config.toml
model = "autoregressive pixel model"
image_size = 20
mlp_ratio = 2
head_dim = 48
residual_init = "none"
learning_rate = 0.0098
adamw_lr_other_params = 0.0028
max_steps = 14000
adamw_weight_decay_other_params = 0.05
Rows from block 3 of a small autoregressive pixel model, named by matrix and row number. Rows with one number belong to one neuron. Each number is 50 + 10 x the weight over its row's rms, rounded and kept within 0 to 99. All counts start at 0. After the name is the row's rms in percent of the matrix's.
After each neuron's rows are labels from the 100 images, of 14976, where the neuron reaches its highest value: "strongest on" is what is common among them. Only what is clearly more common there than usual is listed. The data: rendered landscapes of hills, water and sky. In brackets: how many of the 100, against the usual share in percent.
# fc1: MLP up (model.blocks.3.mlp.fc1.weight, 384x192), inputs 0-63
# fc2: MLP down (model.blocks.3.mlp.fc2.weight, 192x384, transposed), outputs 0-63

fc1.143 100:35 48 40 37 45 68 56 53 64 52 38 67 34 49 51 55 46 62 48 49 27 40 62 51 61 31 58 62 46 52 48 44 44 35 47 62 61 45 60 46 40 58 46 47 45 54 63 36 42 45 52 60 29 51 51 45 52 48 28 43 57 35 55 37
fc2.143 098:44 29 61 62 64 43 41 55 58 61 50 38 45 53 40 59 57 59 50 43 53 60 54 60 57 67 32 48 45 37 53 66 58 56 52 52 58 39 52 27 51 51 56 65 47 57 29 56 39 49 56 48 57 53 47 67 44 56 52 62 24 55 40 48
strongest on: night (50 vs 24.8); sun or moon in view (43 vs 8.6)

fc1.156 095:45 50 60 43 51 71 66 73 57 38 54 58 35 36 52 56 53 38 70 42 65 60 62 41 47 45 45 56 46 42 51 57 58 50 60 60 39 49 52 40 48 50 53 41 54 58 73 62 47 45 49 61 34 65 49 41 56 50 53 56 44 46 47 54
fc2.156 094:66 62 36 48 51 57 38 57 50 50 59 55 59 38 51 35 52 59 39 73 38 30 60 56 59 35 64 53 56 51 57 63 40 55 57 41 77 72 58 44 60 30 48 54 52 63 50 57 66 53 49 40 44 33 53 40 52 45 51 39 56 40 78 34
strongest on: clouds (100 vs 61.5); noon (87 vs 25.3)

fc1.7 096:61 68 42 37 63 55 58 58 45 36 65 52 54 44 44 49 60 63 36 44 52 50 65 46 63 45 36 37 61 48 52 57 61 57 63 70 28 44 45 48 48 73 39 63 61 59 59 33 68 63 36 62 41 65 52 45 46 46 37 58 63 46 50 57
fc2.7 123:35 66 70 53 57 57 48 48 40 36 44 41 48 64 48 48 52 49 65 48 59 46 43 25 41 62 54 48 48 67 55 48 49 43 56 34 60 62 58 64 47 41 59 36 62 57 56 74 39 46 49 43 57 37 40 45 46 51 52 44 38 75 45 42
strongest on: clouds (93 vs 61.5); sunset (77 vs 25.3)

fc1.68 104:51 64 60 46 54 45 53 56 43 67 47 49 55 43 56 31 51 41 40 52 61 54 51 59 30 31 32 31 58 55 59 68 34 37 37 52 34 43 64 39 39 60 70 57 42 60 71 39 32 44 44 48 43 22 35 51 54 42 56 56 47 47 50 54
fc2.68 089:35 44 46 39 53 65 37 48 43 40 49 55 62 59 46 58 63 40 33 47 43 67 38 52 44 59 54 59 54 52 38 53 55 49 47 56 31 35 49 44 50 30 52 41 59 48 72 56 72 60 47 65 35 64 73 61 54 38 38 54 56 58 57 46
strongest on: purple alien crags (90 vs 14.4); overcast (53 vs 24.5)

fc1.383 093:36 49 50 64 52 56 47 38 43 55 49 56 63 55 59 53 49 47 61 55 36 40 54 46 51 57 37 57 42 48 47 73 63 54 39 44 67 64 68 44 59 56 55 60 61 52 55 42 48 51 58 41 39 47 32 42 34 62 67 41 37 50 43 38
fc2.383 099:61 54 61 55 53 41 53 57 45 56 50 57 49 29 41 53 49 56 38 48 76 45 38 65 65 47 64 52 55 54 54 41 55 50 44 38 37 57 33 52 52 61 55 43 37 48 50 49 67 67 44 71 63 42 69 56 55 32 50 52 68 46 51 64
strongest on: snowy peaks (60 vs 14.1)

fc1.291 089:44 50 56 64 36 55 56 24 47 61 58 49 40 48 51 44 49 38 58 47 48 53 60 63 52 47 52 65 58 69 38 63 48 57 28 46 40 48 65 65 45 16 46 39 51 55 56 49 39 58 61 47 51 43 47 49 50 64 58 48 57 59 43 46
fc2.291 107:53 54 49 45 57 61 57 59 49 42 55 37 47 40 50 66 51 44 44 52 61 36 44 52 54 60 31 43 52 51 54 46 55 40 58 46 60 55 53 40 72 54 56 53 44 46 34 64 45 44 38 37 69 47 66 40 44 30 45 53 40 57 48 39
strongest on: snowy peaks (47 vs 14.1)

fc1.72 113:42 34 58 57 33 51 65 46 60 43 48 37 43 59 77 60 71 51 57 39 62 52 43 54 50 35 63 58 34 35 60 59 42 57 55 58 36 62 51 54 38 48 54 47 39 57 48 46 48 59 40 45 54 50 38 45 59 36 46 54 57 51 37 51
fc2.72 106:41 51 49 60 61 60 47 46 47 51 35 37 54 47 48 35 52 62 48 53 47 47 41 44 56 45 58 51 41 44 44 39 65 33 45 40 57 41 39 60 41 53 43 55 47 66 45 56 64 61 55 40 56 52 45 42 59 52 51 50 50 62 56 39
strongest on: clouds (97 vs 61.5); purple alien crags (73 vs 14.4); overcast (69 vs 24.5)

fc1.201 102:46 26 55 56 69 42 51 43 49 33 67 53 40 49 55 47 56 32 37 58 59 51 44 30 60 50 52 52 43 55 41 47 56 55 47 47 51 39 43 58 35 62 36 26 59 60 57 60 56 46 39 54 41 47 42 50 51 47 30 55 46 37 46 48
fc2.201 094:35 58 55 52 38 42 33 46 43 36 55 48 52 45 36 51 50 58 45 48 44 40 51 37 49 43 49 46 44 48 39 54 61 46 46 56 67 62 62 51 69 31 64 60 55 43 48 57 54 37 47 47 52 49 39 49 50 49 51 33 58 41 49 58
strongest on: noon (71 vs 25.3)

fc1.126 090:44 49 35 50 54 73 45 64 42 49 44 55 63 40 57 59 69 65 43 51 48 36 53 45 54 45 60 55 58 47 46 35 70 51 56 53 46 42 44 69 65 54 62 59 67 56 64 31 52 54 32 45 38 57 50 55 60 50 43 53 63 47 26 48
fc2.126 087:41 68 58 58 46 56 57 49 59 33 63 52 47 58 58 59 49 53 47 43 59 69 66 40 41 35 60 32 37 58 64 43 33 26 57 39 68 56 53 51 67 40 51 58 37 63 51 50 57 39 51 49 61 36 47 52 65 47 43 54 49 51 55 41
strongest on: sunset (67 vs 25.3); sun or moon in view (29 vs 8.6)

fc1.135 098:72 52 45 36 35 59 52 57 52 33 53 41 48 53 47 51 43 54 50 55 51 53 39 52 68 46 32 44 47 51 62 36 58 60 43 33 66 43 47 44 47 47 56 38 50 35 50 56 25 35 51 49 56 42 50 33 50 54 43 59 78 72 54 54
fc2.135 084:39 51 51 40 63 41 36 68 37 50 51 42 56 50 42 72 48 58 32 53 44 37 51 60 54 45 49 61 49 56 57 46 54 35 42 45 31 51 62 43 59 53 55 62 63 49 60 66 61 51 69 38 56 50 50 73 45 42 60 58 47 36 48 57
strongest on: sunset (95 vs 25.3); red mesas (48 vs 14.5); sun or moon in view (28 vs 8.6)

fc1.54 097:73 60 45 55 54 41 55 65 57 45 46 46 35 57 55 57 37 26 56 46 59 47 40 72 45 46 57 52 60 50 32 53 48 65 52 51 54 50 59 42 46 48 55 42 39 39 45 61 51 50 52 43 38 56 31 59 65 50 37 47 72 53 60 31
fc2.54 096:53 52 50 50 36 72 57 69 40 57 45 59 49 55 61 61 46 34 60 39 48 56 47 50 51 40 47 48 60 55 58 59 33 46 63 27 44 26 52 43 55 35 54 52 58 45 46 52 37 54 45 43 56 41 65 39 34 35 58 61 50 33 54 61
strongest on: purple alien crags (87 vs 14.4); sunset (61 vs 25.3); sun or moon in view (25 vs 8.6)

fc1.303 100:35 53 48 44 43 55 32 51 51 40 39 27 76 65 63 25 34 45 52 57 46 62 48 54 48 60 46 66 48 54 40 61 44 42 43 48 59 50 47 49 55 50 50 46 52 33 77 48 53 59 49 45 49 47 44 55 50 57 61 48 59 50 58 54
fc2.303 100:47 52 54 53 45 46 61 55 44 46 68 47 38 44 51 62 50 75 40 58 42 63 58 54 58 38 34 46 60 49 55 46 55 46 59 50 52 58 70 47 51 39 45 51 47 60 51 47 45 45 49 64 39 51 46 39 52 48 62 38 62 54 46 48
strongest on: noon (86 vs 25.3); red mesas (58 vs 14.5)

fc1.203 104:51 32 50 57 42 56 51 60 40 56 57 59 44 44 43 43 49 51 50 52 50 47 61 50 55 39 39 47 50 63 45 59 66 69 64 58 48 41 74 64 50 53 66 57 55 54 61 38 54 73 47 43 41 80 44 30 34 47 43 51 53 55 49 64
fc2.203 112:65 51 67 59 62 52 50 57 66 45 57 45 60 67 61 52 48 50 54 48 57 38 42 55 60 65 54 40 53 52 46 59 41 63 52 56 63 38 27 44 53 59 43 74 67 20 38 58 51 51 53 31 51 62 52 58 53 31 48 44 49 46 24 32
strongest on: green hills (46 vs 14.3)

fc1.357 094:55 58 50 57 57 43 68 48 47 43 47 49 69 63 38 53 34 75 54 66 49 45 55 55 45 58 51 72 49 39 56 52 37 39 65 53 41 48 47 46 44 59 48 70 55 60 62 77 36 58 50 34 36 45 26 39 41 57 41 54 47 45 39 56
fc2.357 091:61 40 61 57 51 49 47 40 45 39 51 41 51 55 29 63 67 44 64 43 71 40 48 55 49 49 46 43 50 53 53 51 44 54 52 48 57 45 45 56 60 32 40 38 59 34 38 37 57 65 48 33 59 52 56 34 61 39 32 52 55 61 54 46
strongest on: noon (91 vs 25.3); red mesas (80 vs 14.5)

fc1.345 104:57 48 60 38 54 56 57 52 49 43 43 41 48 43 29 61 32 56 47 41 34 48 54 41 65 51 42 60 53 40 50 51 47 66 53 40 61 56 37 38 70 43 53 58 44 48 64 44 45 49 41 48 31 59 61 32 46 37 48 50 31 41 59 52
fc2.345 094:36 57 46 64 59 50 40 55 23 54 49 52 62 60 49 54 59 37 34 67 59 28 42 59 45 45 49 45 61 51 58 49 43 34 54 44 54 66 49 64 30 46 52 58 64 38 46 55 61 56 46 46 47 45 33 53 57 49 56 60 40 32 56 63
strongest on: sunset (89 vs 25.3); red mesas (71 vs 14.5)

fc1.116 084:46 47 52 62 60 31 60 49 49 48 38 57 37 45 43 42 57 34 45 83 54 46 49 40 45 33 40 54 57 54 45 58 65 65 45 51 45 62 52 34 56 48 66 51 55 50 59 58 40 41 33 51 71 39 47 49 52 49 60 61 64 59 43 42
fc2.116 091:62 46 48 58 49 56 43 38 46 42 49 27 68 59 33 45 37 65 58 58 53 55 64 49 63 40 57 47 35 41 46 52 51 36 52 50 54 55 54 41 48 46 40 55 53 61 47 45 50 34 65 33 63 54 59 53 54 65 39 47 58 49 60 54
strongest on: snowy peaks (44 vs 14.1)

fc1.110 096:62 58 36 33 51 44 54 53 36 44 48 57 48 47 47 40 42 69 65 58 39 49 45 63 42 53 30 62 54 50 59 49 45 69 45 64 51 50 56 21 55 49 51 36 54 72 58 53 47 55 60 51 55 38 32 47 51 50 51 65 39 44 41 46
fc2.110 097:37 47 53 63 32 48 46 49 44 63 51 40 45 53 60 51 57 42 68 68 49 73 56 51 45 55 52 66 50 55 49 44 60 42 48 38 55 35 42 53 74 55 50 53 46 39 53 51 63 45 53 36 36 51 48 33 62 51 49 58 51 39 43 52
strongest on: purple alien crags (59 vs 14.4)

fc1.141 088:49 62 55 60 45 54 44 46 68 28 45 45 58 66 54 70 41 43 39 53 61 33 65 41 61 59 57 57 49 43 45 38 32 70 61 70 53 51 51 46 53 74 50 64 27 45 46 45 42 49 46 43 63 50 45 48 71 55 49 51 65 41 37 60
fc2.141 098:49 45 56 52 56 44 46 42 27 57 63 50 45 41 43 47 70 49 63 46 46 50 53 57 66 60 49 45 35 62 56 60 71 44 45 54 52 48 47 54 61 34 67 52 58 50 27 22 60 67 60 53 50 50 50 47 47 55 58 47 33 48 52 52
strongest on: night (75 vs 24.8); sun or moon in view (54 vs 8.6)

fc1.173 097:37 54 51 46 57 52 60 54 62 48 57 80 68 56 59 55 52 33 45 56 45 55 44 34 50 21 39 49 44 48 47 49 52 23 34 42 41 47 54 52 61 35 57 39 47 61 56 63 55 44 54 68 51 34 59 51 68 47 47 48 51 50 35 33
fc2.173 103:53 39 41 64 51 57 55 57 57 51 57 52 68 31 55 49 55 42 41 43 40 57 59 47 47 48 48 45 57 56 53 68 37 40 47 38 42 25 33 43 44 51 38 56 54 42 49 41 64 33 38 49 53 52 52 58 56 41 36 39 48 55 64 46
strongest on: overcast (66 vs 24.5); terraced slopes (47 vs 14.2); green hills (44 vs 14.3)

fc1.288 094:58 45 48 55 41 48 75 68 50 39 38 48 49 56 59 67 40 49 46 39 62 33 58 45 66 58 77 42 59 54 26 49 54 55 63 44 38 42 61 64 52 35 56 45 52 51 53 63 58 59 51 46 58 51 45 50 48 77 45 50 42 36 68 70
fc2.288 107:58 55 50 36 70 50 62 41 59 46 51 51 48 39 38 34 37 48 59 58 34 47 45 46 46 36 53 42 42 66 59 55 38 56 56 49 45 44 48 47 44 57 37 40 66 51 50 32 34 66 40 56 56 46 34 39 60 62 46 55 56 42 50 44
strongest on: water (100 vs 44.3); overcast (68 vs 24.5)

fc1.73 100:40 68 51 37 50 48 56 67 48 57 56 52 36 36 52 48 43 23 57 44 42 68 48 33 53 56 65 38 51 37 37 31 48 52 38 47 39 40 57 50 67 69 54 45 52 49 38 48 51 46 43 60 64 59 71 48 68 51 42 51 46 55 59 56
fc2.73 103:58 25 40 61 49 56 56 44 48 35 53 58 53 43 48 43 56 48 48 40 46 59 52 69 51 37 28 42 50 63 61 53 45 37 44 42 53 52 50 54 58 45 44 57 50 47 51 40 58 65 49 58 50 39 49 46 59 33 59 45 47 54 57 36
strongest on: water (100 vs 44.3); noon (60 vs 25.3); desert dunes (57 vs 14.5)

fc1.71 102:38 38 55 46 65 46 55 52 33 49 54 50 48 54 50 45 35 40 45 37 44 50 46 73 40 52 55 34 49 51 27 36 37 64 55 35 41 46 50 41 35 33 50 54 35 60 49 44 50 70 45 57 54 24 55 64 37 63 58 53 54 43 71 73
fc2.71 111:60 29 43 59 37 35 55 54 51 34 47 48 64 42 73 50 67 53 49 45 51 49 34 42 38 79 40 50 42 39 65 43 55 60 44 58 37 57 59 50 55 50 43 46 67 30 50 53 57 53 63 52 41 77 47 56 68 52 30 49 48 54 47 48
strongest on: sun or moon in view (35 vs 8.6)

fc1.98 086:31 55 50 69 40 49 43 42 33 60 46 56 52 48 46 55 33 60 50 45 45 38 57 48 53 31 33 39 53 55 51 70 49 64 51 53 54 43 69 55 46 33 64 37 54 67 35 58 71 53 37 58 31 35 37 53 55 52 45 51 27 57 47 52
fc2.98 088:67 42 39 51 61 64 43 49 56 37 36 30 56 44 59 67 58 52 47 55 62 34 64 68 72 49 43 58 60 57 31 43 51 55 52 52 49 54 42 56 56 48 34 71 56 32 56 64 52 48 46 61 49 51 53 61 48 47 52 43 62 57 37 55
strongest on: night (71 vs 24.8); desert dunes (52 vs 14.5)

fc1.190 093:63 46 46 49 58 41 52 45 62 43 46 48 48 53 37 58 52 39 50 69 40 51 58 63 51 32 61 49 49 52 40 41 51 29 66 69 54 39 52 68 41 45 47 35 58 59 57 38 59 52 31 50 64 60 43 42 57 53 34 55 51 54 52 44
fc2.190 115:52 41 56 72 53 48 35 43 43 45 50 52 47 47 70 49 62 59 57 64 78 41 38 70 45 43 54 52 45 41 49 60 50 64 43 65 55 41 44 68 46 51 51 56 52 29 72 49 54 41 63 59 49 54 45 61 45 37 68 42 45 38 43 56
strongest on: sun or moon in view (47 vs 8.6); snowy peaks (45 vs 14.1)

fc1.102 091:15 68 49 74 60 42 48 44 42 49 42 39 45 59 50 57 41 60 47 49 63 43 57 62 60 52 50 53 46 45 70 49 43 51 63 63 34 32 58 46 51 43 64 38 55 40 50 53 53 61 59 63 73 22 37 37 51 36 66 53 45 56 55 62
fc2.102 098:55 60 39 33 40 58 54 53 44 60 52 42 71 63 50 57 55 75 28 51 54 55 25 45 48 50 61 71 37 54 45 38 52 56 44 33 62 63 44 65 69 55 42 47 39 35 55 60 52 64 59 47 51 39 67 53 60 48 38 44 44 36 45 42
strongest on: water (100 vs 44.3); noon (86 vs 25.3); red mesas (35 vs 14.5)

fc1.114 105:52 36 53 57 39 48 62 65 68 40 56 64 60 51 51 52 52 68 48 44 60 55 38 40 48 63 61 53 45 71 60 65 56 45 52 48 72 21 56 48 36 42 50 47 48 52 39 29 50 57 42 43 39 31 40 51 33 54 53 72 71 56 47 51
fc2.114 093:58 45 37 40 48 84 28 23 66 46 48 58 51 49 47 52 52 43 41 34 44 64 47 47 55 49 59 52 59 38 59 62 26 44 49 41 44 63 54 32 44 46 68 61 62 63 31 57 45 46 64 57 63 54 51 57 66 43 60 48 45 47 50 49
strongest on: noon (62 vs 25.3); desert dunes (54 vs 14.5); red mesas (37 vs 14.5)

fc1.78 105:50 44 53 49 48 57 64 51 50 47 53 37 56 72 52 43 31 48 56 56 42 73 53 63 49 46 56 40 52 56 39 64 59 42 58 50 59 47 56 38 41 40 42 51 47 60 60 63 23 63 52 53 38 38 40 77 46 59 47 42 67 60 33 55
fc2.78 104:31 55 49 62 56 47 59 51 48 55 62 24 35 66 62 52 46 35 35 56 26 45 68 58 58 40 56 31 42 52 56 50 51 50 45 52 45 76 60 57 52 34 57 50 46 42 50 50 41 44 53 38 68 43 40 55 27 53 48 48 63 69 56 45
strongest on: noon (100 vs 25.3); water (95 vs 44.3); snowy peaks (41 vs 14.1)

fc1.90 099:45 63 54 59 44 30 59 48 39 37 44 57 47 36 55 36 50 72 41 52 56 49 60 46 70 60 41 51 48 48 44 61 44 58 45 53 44 53 40 38 61 41 47 40 37 43 45 74 63 47 42 53 72 62 60 55 44 37 43 56 46 56 36 56
fc2.90 102:39 52 45 33 47 54 54 44 52 57 37 46 42 50 44 57 47 41 49 49 24 47 60 52 44 49 58 50 45 46 42 45 78 42 72 54 56 56 56 30 38 56 56 56 30 56 50 42 45 37 63 47 50 40 57 52 45 77 45 50 58 42 56 58
strongest on: water (100 vs 44.3); noon (81 vs 25.3); desert dunes (67 vs 14.5)

fc1.258 105:24 41 53 47 37 61 51 49 60 42 79 34 64 40 45 57 54 50 44 61 39 54 49 37 48 42 40 46 59 39 64 57 48 55 48 49 59 32 54 59 47 47 59 55 54 49 64 54 45 36 31 47 40 43 47 35 42 59 43 55 44 54 35 71
fc2.258 096:54 53 59 38 63 31 32 61 50 42 60 48 32 61 47 51 45 42 31 63 40 24 69 53 35 72 54 40 49 27 42 43 54 28 46 55 40 60 45 55 48 50 63 46 50 50 57 31 59 65 45 55 52 33 30 47 51 55 35 59 52 57 50 53
strongest on: snowy peaks (62 vs 14.1); night (62 vs 24.8)

fc1.217 101:50 47 47 45 56 54 59 45 14 65 60 51 47 60 58 55 23 40 52 47 70 61 41 56 53 56 35 37 49 53 48 57 31 39 57 67 39 65 52 54 51 38 50 58 49 53 50 34 50 53 54 51 55 26 39 44 54 36 54 55 67 52 41 66
fc2.217 093:42 61 52 43 60 75 45 39 48 41 66 41 64 60 55 37 71 57 42 38 44 52 43 36 48 54 60 67 66 33 52 42 60 48 42 51 54 50 41 37 72 49 60 35 51 27 62 54 55 41 42 48 58 59 44 55 43 54 37 36 50 37 66 39
strongest on: purple alien crags (85 vs 14.4); sunset (54 vs 25.3)

fc1.215 101:35 40 47 53 45 59 44 45 56 45 42 37 45 52 27 42 40 43 53 45 50 52 49 39 56 61 57 45 36 69 72 41 57 61 53 61 57 40 46 39 60 48 47 38 24 57 41 48 62 50 41 45 33 61 60 34 58 42 54 63 66 71 59 48
fc2.215 086:50 65 44 52 30 44 53 53 57 54 63 34 67 49 43 58 40 59 51 49 52 63 25 52 46 43 39 44 60 66 37 67 49 32 62 41 18 63 60 43 47 54 51 60 59 53 54 68 43 34 49 50 59 45 48 45 54 61 64 39 47 35 50 34
strongest on: sunset (59 vs 25.3); sun or moon in view (39 vs 8.6)

fc1.206 104:61 69 57 50 35 50 51 53 70 62 47 63 68 48 48 56 39 35 41 50 55 62 57 49 48 59 37 64 51 61 46 41 49 56 63 35 69 50 34 55 54 43 69 20 31 28 57 56 48 69 39 61 43 37 61 63 46 42 58 46 33 60 78 42
fc2.206 106:38 56 57 55 51 55 45 64 51 53 38 50 54 52 56 40 75 70 47 46 49 47 42 46 42 40 59 36 57 54 41 50 46 38 32 35 39 63 49 74 50 43 50 52 52 56 57 44 79 53 49 57 60 72 52 42 50 36 67 64 57 46 39 52
strongest on: overcast (53 vs 24.5)

fc1.159 092:57 59 48 39 51 42 66 47 47 55 34 46 50 51 49 53 50 46 48 59 43 55 40 35 38 48 44 42 51 37 44 52 52 23 55 23 64 51 59 48 52 41 64 42 36 48 61 52 57 54 40 58 58 41 56 56 46 56 48 50 30 41 62 28
fc2.159 091:50 42 55 39 47 43 57 48 38 40 67 56 44 55 41 55 61 36 42 33 51 46 40 51 60 52 51 70 47 50 44 46 49 55 34 56 44 51 45 35 70 51 69 46 60 60 51 40 46 38 55 66 46 70 40 29 59 43 62 60 37 64 52 61
strongest on: snowy peaks (60 vs 14.1); night (60 vs 24.8)

fc1.186 107:60 59 54 47 39 60 51 43 38 46 44 60 35 45 43 66 60 47 69 67 55 42 32 58 50 42 57 48 61 48 44 25 59 59 44 52 48 56 45 49 50 40 71 49 33 57 35 44 46 64 61 62 46 60 43 54 63 56 49 57 59 57 43 51
fc2.186 102:45 57 62 61 48 36 47 46 65 50 48 44 60 56 39 62 37 47 62 51 47 55 45 38 59 66 52 47 38 52 47 54 57 46 60 54 60 45 56 25 62 51 44 56 56 42 52 55 49 63 38 33 54 45 31 50 55 50 43 48 43 45 63 58
strongest on: green hills (46 vs 14.3)

fc1.3 107:38 46 64 61 31 43 65 33 54 31 44 56 55 63 53 56 45 48 47 47 52 44 59 48 57 56 47 60 47 32 45 50 60 57 42 75 42 90 44 61 46 42 36 50 33 54 47 47 52 49 33 59 59 55 52 53 54 58 55 53 32 60 40 40
fc2.3 098:28 48 61 33 55 50 41 50 51 50 41 43 34 46 21 44 49 57 40 36 54 36 46 51 43 58 48 54 63 51 57 32 57 56 45 56 59 59 52 62 32 38 45 37 52 48 60 52 29 38 36 50 52 56 44 48 41 33 52 30 65 62 55 48
strongest on: overcast (94 vs 24.5); water (80 vs 44.3); red mesas (64 vs 14.5)

fc1.108 099:74 40 52 53 54 47 57 63 47 56 70 64 56 39 46 49 33 56 56 52 55 47 45 62 57 45 52 41 47 42 36 46 49 51 59 54 48 62 50 51 51 42 52 51 44 57 57 49 45 75 54 45 50 60 47 33 60 43 60 78 44 49 50 43
fc2.108 099:63 57 56 58 69 58 63 47 51 50 63 53 50 48 47 58 76 61 48 31 56 56 48 52 42 63 41 67 41 33 59 36 33 70 36 64 57 51 56 48 46 58 33 40 48 43 50 59 57 63 67 60 47 68 42 45 46 49 40 54 43 46 46 59
strongest on: sunset (80 vs 25.3); purple alien crags (60 vs 14.4)

fc1.12 100:52 52 52 46 42 48 42 62 44 60 32 70 53 51 46 33 59 67 49 41 22 44 55 60 33 29 52 41 47 65 33 49 44 31 58 44 51 45 27 57 49 57 43 53 40 56 59 35 47 56 38 53 69 51 42 66 63 62 42 33 41 44 53 49
fc2.12 090:57 51 62 53 44 43 64 53 38 48 52 55 70 41 44 45 50 54 60 44 71 58 49 54 51 51 60 71 50 48 54 61 46 44 65 62 41 52 59 48 71 58 63 55 62 38 34 53 54 51 49 45 44 58 47 43 37 55 65 51 42 53 55 32
strongest on: night (99 vs 24.8); sun or moon in view (97 vs 8.6)

fc1.241 108:60 50 47 61 51 42 55 56 54 47 45 51 55 45 48 58 70 51 34 51 48 54 58 61 42 52 51 42 44 59 43 57 51 58 60 42 47 50 54 54 66 35 45 48 59 60 46 51 39 52 71 66 39 50 56 57 30 57 38 75 59 37 38 50
fc2.241 125:58 63 49 48 54 53 46 32 52 36 46 43 68 37 54 35 52 52 56 45 40 49 42 40 50 52 41 52 50 46 69 52 41 41 70 43 53 61 57 47 53 42 54 54 54 66 43 58 40 47 47 46 60 45 42 61 38 53 38 55 55 53 57 50
strongest on: clouds (99 vs 61.5); sunset (68 vs 25.3)

fc1.151 096:44 67 49 27 55 46 35 54 79 70 38 52 53 56 60 41 46 36 59 46 44 48 45 43 52 49 52 27 52 58 42 50 26 50 41 42 47 54 37 34 50 42 46 48 38 43 50 29 52 40 51 55 61 71 43 40 59 58 59 46 63 47 62 47
fc2.151 084:62 64 44 43 44 48 46 66 45 36 39 45 45 37 31 53 49 68 33 49 44 45 51 42 45 54 66 50 59 51 56 37 55 48 55 62 32 44 56 48 54 58 62 80 52 36 52 64 55 60 43 68 65 63 57 58 47 45 49 67 63 52 45 46
strongest on: night (65 vs 24.8); sun or moon in view (63 vs 8.6)

fc1.103 111:40 31 43 41 51 41 58 50 44 42 44 54 50 35 57 35 35 42 50 52 61 46 45 36 54 57 41 56 53 52 34 51 59 48 66 42 63 56 53 40 48 64 37 32 53 68 50 61 53 51 47 46 56 50 57 48 48 59 45 43 70 69 60 59
fc2.103 099:54 61 54 50 48 27 57 57 55 32 46 48 50 47 73 58 48 65 54 54 58 47 40 46 34 52 62 63 69 48 48 59 47 54 60 52 48 53 48 55 69 27 48 61 64 37 61 54 42 35 48 41 31 42 52 46 54 49 43 30 60 42 74 57
strongest on: noon (72 vs 25.3); snowy peaks (71 vs 14.1); water (71 vs 44.3)

fc1.348 088:55 42 45 35 52 68 61 55 69 42 60 52 46 44 39 51 48 39 47 55 60 46 43 56 48 69 31 40 50 37 45 50 64 43 52 39 48 57 27 55 32 52 60 48 45 39 55 49 63 46 52 65 29 60 39 51 44 40 66 61 44 52 48 54
fc2.348 099:57 58 56 60 50 53 53 48 33 57 52 45 61 57 53 39 58 54 81 59 56 41 47 50 66 35 51 39 42 44 62 54 44 64 24 51 64 37 76 62 48 49 49 48 43 56 35 42 56 29 62 55 61 28 43 52 55 45 34 46 52 46 48 55
strongest on: snowy peaks (42 vs 14.1)

fc1.277 114:50 53 55 47 35 55 62 59 49 43 40 62 51 60 28 53 61 50 54 51 53 72 42 46 42 48 57 49 46 59 54 38 53 37 44 41 59 51 57 51 43 51 47 57 46 47 60 47 39 46 57 38 41 54 39 55 65 52 51 46 48 81 35 49
fc2.277 104:55 57 27 53 68 69 36 59 47 42 64 24 50 58 61 45 46 47 71 55 55 54 58 32 64 54 48 54 41 62 32 55 49 51 63 48 55 30 45 57 44 38 46 57 56 37 64 50 57 43 47 52 55 41 55 42 36 56 48 67 53 60 57 53
strongest on: noon (97 vs 25.3)

fc1.228 099:59 37 35 48 57 61 40 33 42 44 40 55 44 64 66 52 45 42 30 43 49 39 42 48 33 54 54 44 38 62 58 49 37 53 58 61 63 37 68 42 58 29 44 43 47 60 48 58 42 63 44 47 52 62 48 54 47 40 48 46 35 65 29 35
fc2.228 103:36 58 48 65 53 51 45 47 54 41 52 59 41 58 64 27 58 45 26 63 51 31 54 47 58 34 40 50 35 51 52 64 71 35 61 55 56 46 46 46 40 58 36 49 28 49 49 51 58 44 53 60 41 64 47 55 44 64 37 57 60 77 54 61
strongest on: night (88 vs 24.8); sun or moon in view (72 vs 8.6)

fc1.314 096:54 61 46 52 49 48 44 52 48 63 31 46 41 70 56 38 62 49 44 55 47 59 51 40 52 49 38 54 51 65 69 56 52 37 54 58 36 48 36 45 62 56 68 37 56 56 42 40 44 56 44 52 55 61 42 39 42 51 61 65 50 59 43 58
fc2.314 100:49 46 20 33 47 67 49 56 54 33 33 42 51 53 49 53 44 50 55 39 54 63 30 57 60 51 58 50 62 58 44 53 50 66 56 56 64 66 71 39 35 50 45 59 52 41 60 60 45 40 54 50 47 55 52 47 42 52 54 42 53 57 55 44
strongest on: green hills (39 vs 14.3); sun or moon in view (33 vs 8.6)

fc1.266 099:35 56 55 56 59 68 52 44 55 49 50 55 48 51 52 64 47 45 48 39 47 53 59 40 53 49 57 50 50 34 64 32 44 48 38 42 57 55 51 47 52 38 57 50 45 57 62 38 49 60 27 43 41 57 48 44 53 68 47 66 58 37 51 39
fc2.266 092:56 47 29 32 42 65 46 58 52 52 67 47 59 46 47 56 52 64 71 59 48 53 38 63 60 58 47 44 59 54 54 51 55 43 54 46 41 50 56 51 37 30 42 54 39 44 51 69 57 44 40 54 47 36 61 53 53 51 61 26 40 65 50 24
strongest on: sun or moon in view (40 vs 8.6)

fc1.198 090:44 44 53 71 30 56 47 36 62 44 49 40 54 70 53 34 35 63 55 59 60 37 54 51 67 42 38 61 43 54 62 25 44 67 48 39 48 54 54 45 33 46 54 57 53 38 54 48 49 47 50 48 33 40 56 56 46 57 44 46 51 57 50 56
fc2.198 098:56 55 52 67 57 39 47 67 35 41 37 45 51 40 59 68 32 43 57 45 48 45 39 40 35 44 73 45 44 27 61 44 32 71 53 48 52 53 47 49 50 46 41 58 44 68 45 60 46 49 74 42 48 53 48 51 49 56 66 39 44 66 57 60
strongest on: overcast (51 vs 24.5); terraced slopes (46 vs 14.2); red mesas (36 vs 14.5)